Rows from block 2, named by matrix and row number. Each number is 500 + 25 x the weight over its row's rms, rounded and kept within 0 to 999. All counts start at 0. Numbers have three digits each. After the name is the row's rms in percent of the matrix's.
# short0: shortcut pointwise conv, stride 2 (model.blocks.2.short.0.weight, 256x128x1x1), inputs 64-127
short0.23 098:512478485515499524435500520465509488519525519525512498450491471543492444476523476508518522538501527489476487503474464534502512485510469515538485487499557505496506484438476485504473507526484465
short0.24 097:497514527476490513491479488563494465501440494542498520482409503489462474525510519490490463517520512512514509549480530483540485501513514531526494525509515537503510511503555506497493524503513512
short0.25 094:493445494470512508500516515515507453538503514476534512510472500552495510477517515499470499453536466517516483511519487510536502490496500532531446492485491522498463507452505503523469483493488470
short0.26 093:525506508484517489500510477524460518494518501505501525532532520485483507485525519486542504512515530505508487498499474477564486514501531476509477467483522521510488470463536520510485527557481530
short0.27 092:463519501493490498522523555516517511515506487523471498550516543492530505491524519502489488477487488528508494527571508501534514474466504469472478482512482538513470474495521467447511495500499489
short0.28 092:512449516517526501484472517492506462517486516455479510503465484477495514511530483486470506530508514493529530508455508510503488525494506497469477495528497485493460509518491518477530518492455463
short0.29 083:461504474515516453501528508514499481524485487486532505522510507523519491494492489505500552413459486525547528499496532503489508547482476516499486467465517508477539478469524467501505490477497494
short0.30 099:494482506493484466465479498502515495484491506529472485496492489473524488515480529505517477513474460453539472571549516477475495509519530511501517518509508511471533476542462545470498507492486426
short0.31 084:485494481514493497533529486500514481481473518487509436488497502501456494544470518489501498449478525481510510477510532478460500495530482468544534521494478463493519512523499481525456513481507496
short0.32 109:472515506497495492503499527528502505460488496511535485481487514488494467490513489478497474459468493547493525435482491497525499550509528474480514505537509509439502496531494480539475502482502509
short0.33 094:515483548526500477452503508505494482505454493532494500450453523514465492506485510487507470493511500426530467506479525476506534507514473525463500504522477508489493535560498498493487495532454501
short0.34 086:538561524494527510539519504453481538510509498520498493467496522470477504494471483482497511445484504510509530485506504512474513522544542492504483504490529472521502522504524525458466503519478478
short0.35 103:502530529474503488451487527520521504529483500523477494440493544484490485512478508499526512478499451470505507480502462518519500474471523467492531442507567515489466476500560498484467476508505539
short0.36 080:507550498490482464514518506497520539545495522475465494537492516526482484511471497491496524437545524566456531496524501507501497515507475527524516516521530501497454498492431531501489497513491528
short0.37 103:497500586503534489493505505532486498531512555507487503508543443426473530470498494534535509468496507487496476506498477496484500483496536507500494542479525533495526474491491467462466510497490575
short0.38 124:525502427541526478500522468472491533488501512516472499572520525527519551484523533493514470480519513505482508503492494490543480512507539465497473476513577531490505484478541522495507512494494468
short0.39 080:492551543521527468483513520462488472525536500500515511513504504494526502506540479541526506508543485538538451511499476526488483518513504513489473549492448516512472489513516549486501480519516518
short0.40 084:472473539495483490504517487467498503494487543503455511553483512543477520478519495536494509507545479476511476487514514509473508494501483510503523501496493472548445549487509530494506468526534524
short0.41 089:515514473499514483483490534475485496493459482492501499525510512522525499503493488494449506560482476493488493507493454522534483476471488503541500497511505545498495499485512487514453504529518571
short0.42 129:515496532535525510509500508505542494483496469473483516490476470419490487490480462509511515485476504516492488481474462494523534494543537453482491482467490511494474509489485462494512473493483493
short0.43 087:506492483502495501491532526517506518496461475502507507560515538533449461484511499540478511485493479531536491533502480498483503513446463553497472489497535535471482506520469476480480478536513487
short0.44 120:511520466538529495498504494496507470540509544500515521501442517519486510481481504490496492495465514531474493500490486461517513562532516483496469492482493502505461521468435511485507465471535456
short0.45 068:489495468526482527521473461484508474493532518525459504473528486479468496499481502493501454514469528447502509467525496508504530479477516498489504482448482480474503492453462434464490502449481508
short0.46 108:507524568460472491506465472523476473524505555542502493498504486479471470470502508523450503494494510521480479484484536489577481493497525522489534452479542551500461474512534456536517488523517506
short0.47 092:500499548509457496478512513494532516506477508500526490501468562551516485557490525483470500473496494534525513464520526502531521522503455520521532475505494490452464505513507496462456477456466487
short0.48 089:540504492506500509481538459505467477504490498432531523544492495563523505478521484488537543451506550527513484490463507483485473506481480546532517493480504539503525510527460518506489494515482497
short0.49 088:551448508489431492457490479518453543498483531484511490462515495508503512513529508508489508517494510481476478516467497513464494499477487507537477507531510511512495544475512455502481525467456529
short0.50 115:508498525561496514467491507505477505467490517523480513464484516491552483463466503523501485550475564511507498496508559482491496483507498493508488484522510478504489504507515514513542475516491480
short0.51 099:549499475502513507518514506459486545529491494523493494481496504527471472515516509525481466451491479490515457512520489499489511487517499511483493472463493469590447493551485487476468485474485468
short0.52 069:479474517514517491453519473501502494472487526500522489528478477547472528516521492500473493457478494524491455522522488466473509513509499516528490560440518524465508517497519468552512492483485571
short0.53 086:492481477506486496493484509494527496483507536517510558519533506510552483496489469513484511457487516469504498481483503535488533494523502529465481527515512475491520520468495503510495463535494505
short0.54 083:477471503492529512514497506474504474539520500535507513560488534514483492491493494481474492493496489531511499485518465476488495518481478501536482521505489556472481473500429506481483472508468488
short0.55 105:497457534565489520509515514529458536521477523505535495458493481504507503484514491513478502452512525459504518460524522471550514492518479480523535484445477467489534496477458469466521497516479488
short0.56 110:500552494523503506483507450495511498476474513517509530549490527495444514507526513478505473462483538533519494491512523491469487493483473488512493497483458502517532524484537519505519485484528519
short0.57 086:505520517523472500516517456459516489511431571470448493520517494498516533478454511540508518478486516471476487494491499541499553477497504472482464496488467480501464473481503519516521483474520501
short0.58 082:432528524499489512524504486479522508471505497500508470554493501503449480477521468503501501447524450484506535478494508504495484521544491490591483517495507474521513435516511524520489445469508536
short0.59 104:493524520498473501488483513506498502493550503500489485489502516489511490505524516518527499510518463507488531543615516473480457465509502477499495525486470508520519472511487495460490515529475479
short0.60 085:542517532530531490507506517509488516518516492500449524559508519512507493484496458523499522494494444543508527507543475521510514517473543533485463526504530512514481534528477501511440489448458520
short0.61 114:490527484473505415472504522532508488508485468488509498490530523496528481463529476521456486428488469507526478548519494495507514509494529502497504478476505511479491565512505507520489516516482454
short0.62 130:522503516499508476510506486497507528551504583523501487532496464514499497489473487480497496512485466491478520511502498517512503496489505544506522362488493502517511496495512477526490498493491567
short0.63 078:479515591468474515476484505550461480470517492484514504509483517507461519462490536502505497497504519504498486490501501488573470510508504488509532492550483457498500509493507492493521462498488565
short0.64 103:493468483517545473486513490503481477508492478502487481464488523480477490525525486478485501531489491472499501513489480538478492519478531476492494450519504477441477525510508444496530509495523449
short0.65 105:493492514489477471510487483517493511502445492526500508514459499487450512492468481503502507552454506452516507572450498477511538523491535494533495490499497489485508525506482449484485475485487503
short0.66 098:524509500496494474521545508475557541488538470523508463561520518491534494557488500504467495422505480519485508494524504551505507476484474520498474497497535498472440515484483517506551490508520486
short0.67 081:500480540501469487511519548560483506492508539471515493540534519462479501504514491536516489466540490550496503495544506530519509486523521493490512499467518501545456494452516505493497483519534545
short0.68 076:556458519567530469533483507515491487458495424467482497487475454468525486473512483496464501484507508476500493528482505510499491495461522517463496499516572497521515493531505480499507511510444540
short0.69 086:501513492549509496515480483449552531462524473529473475531519501495582510529517508499503485549492444512465494515488502535500491481478503486520535516501516513519459482507483484516508504468477468
short0.70 104:486487459502483523481480523482492523527520502535510505482476498502542517512509546534528489477464517502501458487511544508549498538487503524479497461494480500496499504494569491471539494484489499
short0.71 095:496489487511534494486525503511492534489526464480448508526438472536517496496518451521464546483499501566509475479487498501502526526533503499542470485501501531498491476474500496485486495517500481
short0.72 082:529493499502459541450490478457463488495529482495511503519486481522484528503545519510506523527530506498518513466445506512495477517507497484508478499483489498497517538519513477435480545498500486
short0.73 098:462520503489482511465488489516525507459477496502481501542499532509477512472509486468478489485490506480503491508510509507510500510544509490460508499490487429466530509518498497525496460490481594
short0.74 099:497500493478516482489505534488482494493491543458552511531551502490451547484489457501501493469482489512486480472459509478473493490514498498467463555506518506488499500501483443488495436523518537
short0.75 086:484494516474503496469484525482481515488512506497518486524533511540510492473525518496521480496479428524466510522489500515537500440485501502498504464515457466531491495490483506473507457473538569
short0.76 094:475460519493505537488520490502474515503417477533518492463466490512496522433516475487514459507481495466520514499434469506493499499493466475512477463523482499521479490489515465484513491496475465
short0.77 093:509545508490491494509471504486508463496485519554487523439452514488439449482505477513504489480496481491529475507489517540491482509504520470486528524514502453469521503488512497517495510525519536
short0.78 084:494483499483484506474469506518500497460467515521484514542536523482422495467488493504523511460505513493494488486490478524518516495522560469529472491484500472519516512470535492487492476537506565
short0.79 107:526486484508532445500527478511499532494470498493568476490525504496509517499500485502503520518493535480526506538457503486485520534502517506525515463464525479435515500508472511531513515444507459
short0.80 110:501484520498485532522493519466516452533489547497495518507512525552515522540476567557513506478500507497502518532494471499559486516550523489483455496491501499472501503503481486508441440481504528
short0.81 112:506513487501508449484541531502558466442509463496497494510453521516449483503543477523497484499484502498536527489519505529489507515555459514474514494536525522501485489494503517536482491514498509
short0.82 100:495522522510478519515494510533500508488513514525515514399477497473547501508471495486503506506506556475530500488444509456525490466498527502506548442494510492464489492507534478538546524509498480
short0.83 083:515460482493467511509499511514497453524508477523517503497491488476521505565492459502538494491516509503525538494500509514493509458484479523484510527499508458497559506479478494503494457481498488
short0.84 130:504508484504518508495531495461486489591507515537541509500489457510501522491523487514516504511521507499461543510507513469504492524482516513454492558520524472508517484448513504492439493509490575
short0.85 082:503452485473468467498471511518478450468464497481545517503497515507450471481526486517480491518503518478510481506493497494458471519504466502499470500486449512500453511508471476497480505473484473
short0.86 103:447493475479520516487446499505524473448504524477511523561473484540471485517507502518507500488481497521533419496539539459501515495458499465494470476494522483530518510521417465506519479511509530
short0.87 086:482473493525495515490508503497452497519472501451531491423490502484485465474487497520496487499506513486497461515522509486501467488528461511518499499507416437500544511508484501463517521507468510
short0.88 096:494500593511515491512481477551493505498512503541521470598499519503464493488517494521496541499536527514520497493532528525523512513474491521479517467488506542499478450491463455496485464537510536
short0.89 089:437487503491523462469492525539512482488460485487511506541505473502484500499529486476471467418522440491491512518530512485516540505524526518477493518517518491497481515545510498491483432512547507
short0.90 124:514538476494519482589500498454507519503488488527491469506489530495421503535527523512498500454514533529528504498481501509481510500474504475523523488502543506543498494509501530508486482513509429
short0.91 109:503503511512555481519495426501437519509513456490514509597511499498483525500504501505485511461561499492499485492518509482504479504545510515538490507528496489518514495468514455525484466473459502
short0.92 131:474511484487477503491528511501482526526518471544441486503513525500497482529459496458541503519511539484518459506483443515490500543549520513506514499515561487495519485480499479494513481503467548
short0.93 089:530524520450492474514501479497490504519501532518498506552520497480422553491503506485533508488504537490464497529507544499486495447466538500466518547544546464514483497510480507554512496474500507
short0.94 106:555472552475524485508475475495481492490472526517491513478499503523524534514494507474483483460505509505486482499499522534518485499512517502482494525513487503545461544502528592496473515518484496
short0.95 084:505504498546527516543475504444482503449512518493510471467470502522580478514468481497521495497523517479468501465516513524475534465492531488507502483530460494520544518519513549484528526515474480
short0.96 148:498520498494523511485507496492503484508495478526533498466438490519527551511514455510520484507512501532492501500512457478516500502493485475461517520493495508485465506464482470508461499529456501
short0.97 123:494523541495484489516462504501485443469486461479504517507489538522516487498461499487515518517520536520518500494478501472518500507516479525508541527531500527501568496501519497516509525527492465
short0.98 079:506521469494463461500531461483522487536474466472542454463532505522501491519458511507486496496489451471541528513468452550462484519487490469521512541496486500491514513476529483464554518520478466
short0.99 114:459509436517482513536483494452531507531494530503494540570509496515493502529493469509538534476509516499498539507496399532461525538486526505517447506488499512512518496507466516464473497509508502
short0.100 082:530533478494498544490523490509497524474502475537517483536478491474497527500521512487485480483495551510504502525509498468477467532475499540476481559505465504490527512518492470582510461497540546
short0.101 126:500476544440507483500526504520479492517473510505484493454479552525518474480525517482465464511509515476529507493492551452581513504508499484480466501496496502504453494519499504520519519510482493
short0.102 101:470492505546508536533469496484482507474475493525524480444470505520511520523498569525474469478486494499531539515495459534546471546517496537500551471544503502484527526487500538515496512512486446
short0.103 090:486554529492512493473520511526468456491499514497518497535507506505463504465509450491499467432527517499554453474488536488523479483508529517469463488543491516503511526491556492541523463500528514
short0.104 093:539505468500520502494480483509507482529464544517464457532516505556481478476515489508533507478495519516510552499514532455524530564524491527468487514468525466463532521513505501499507487479526472
short0.105 092:477519470475468468549533523541489510519468471521560502495520482519455502482491521460508507426505444482477491501472488558521510499511490466512480463486508501484493466500507508511458470528478493
short0.106 096:490513457543481505515476503491487517504553490519498502435549480478553499511535505531488543524507514499485520491485498482470514511513541482499474492502509436500489483504523492500504544479459460
short0.107 111:534537498477503481470508540477492499520449497485503527474497515495505482515494498480507517452460519506514530488585466474510544496481501534470487462519527519516542525495472496505518471503468488
short0.108 082:560486491524473479477498511506480516468478496529523483440487488489494525488542505523504473536523518514503525534519518470533488491456479502533531496488463523441526484485492474503522532482462495
short0.109 078:519498558506453492515487472500507498502480493478533486489480487518477534499522482475556522503491529493500478490500490482430476519539502501505528491515469480533541510483462488527505445460482536
short0.110 113:480491506521509491504545528500526459414464483552496507486435551501518496526532538564525473516496516488493503521519483479458486533584490562515485545504488515465487501482519525484502516515481514
short0.111 079:498502507521517518494527489481527526485530484508507495492537497480460491498475465499503516472495519543487517541522430476508483538528499531516491511502474462476498525481508514492451502489478539
short0.112 091:475526570497503476515516492476479514510436473465469470577530510502504537492471482522508498489498523508553500515545475488495513499526522479519491525496499472470514511467485530486473474497485504
short0.113 124:477554488487501497512470498456497518479522542510494522502505450506444492537502460502500500504485477495471488505495497449479501504519481514521512540506496497537511496498508548474596493514500476
short0.114 121:463529522514480498483465484514472493528527450494515489506483516450506516508525469517492519510522491524519459505487491522493487507471516477530547504476529474511456506443535515449554491509506537
short0.115 135:502494491488496480483499513506475549539505506490440492484490491507503473498512476511456490484483483510526514500507484489500508502545476531589480497473490520503532507503568502493432494506531459
short0.116 099:478484569514480513516482498545478459565490535523491500505440466474474484488554542475481527523469541525510498505493500480527498501509540505500502476515495525499472515510490457475514492515478460
short0.117 082:533473508505517518515486507501508492521457559499481519510506502512483488448524465524500486454544516529521493419493491455458517494505518547487473498504467507471530565481495501539505446496512523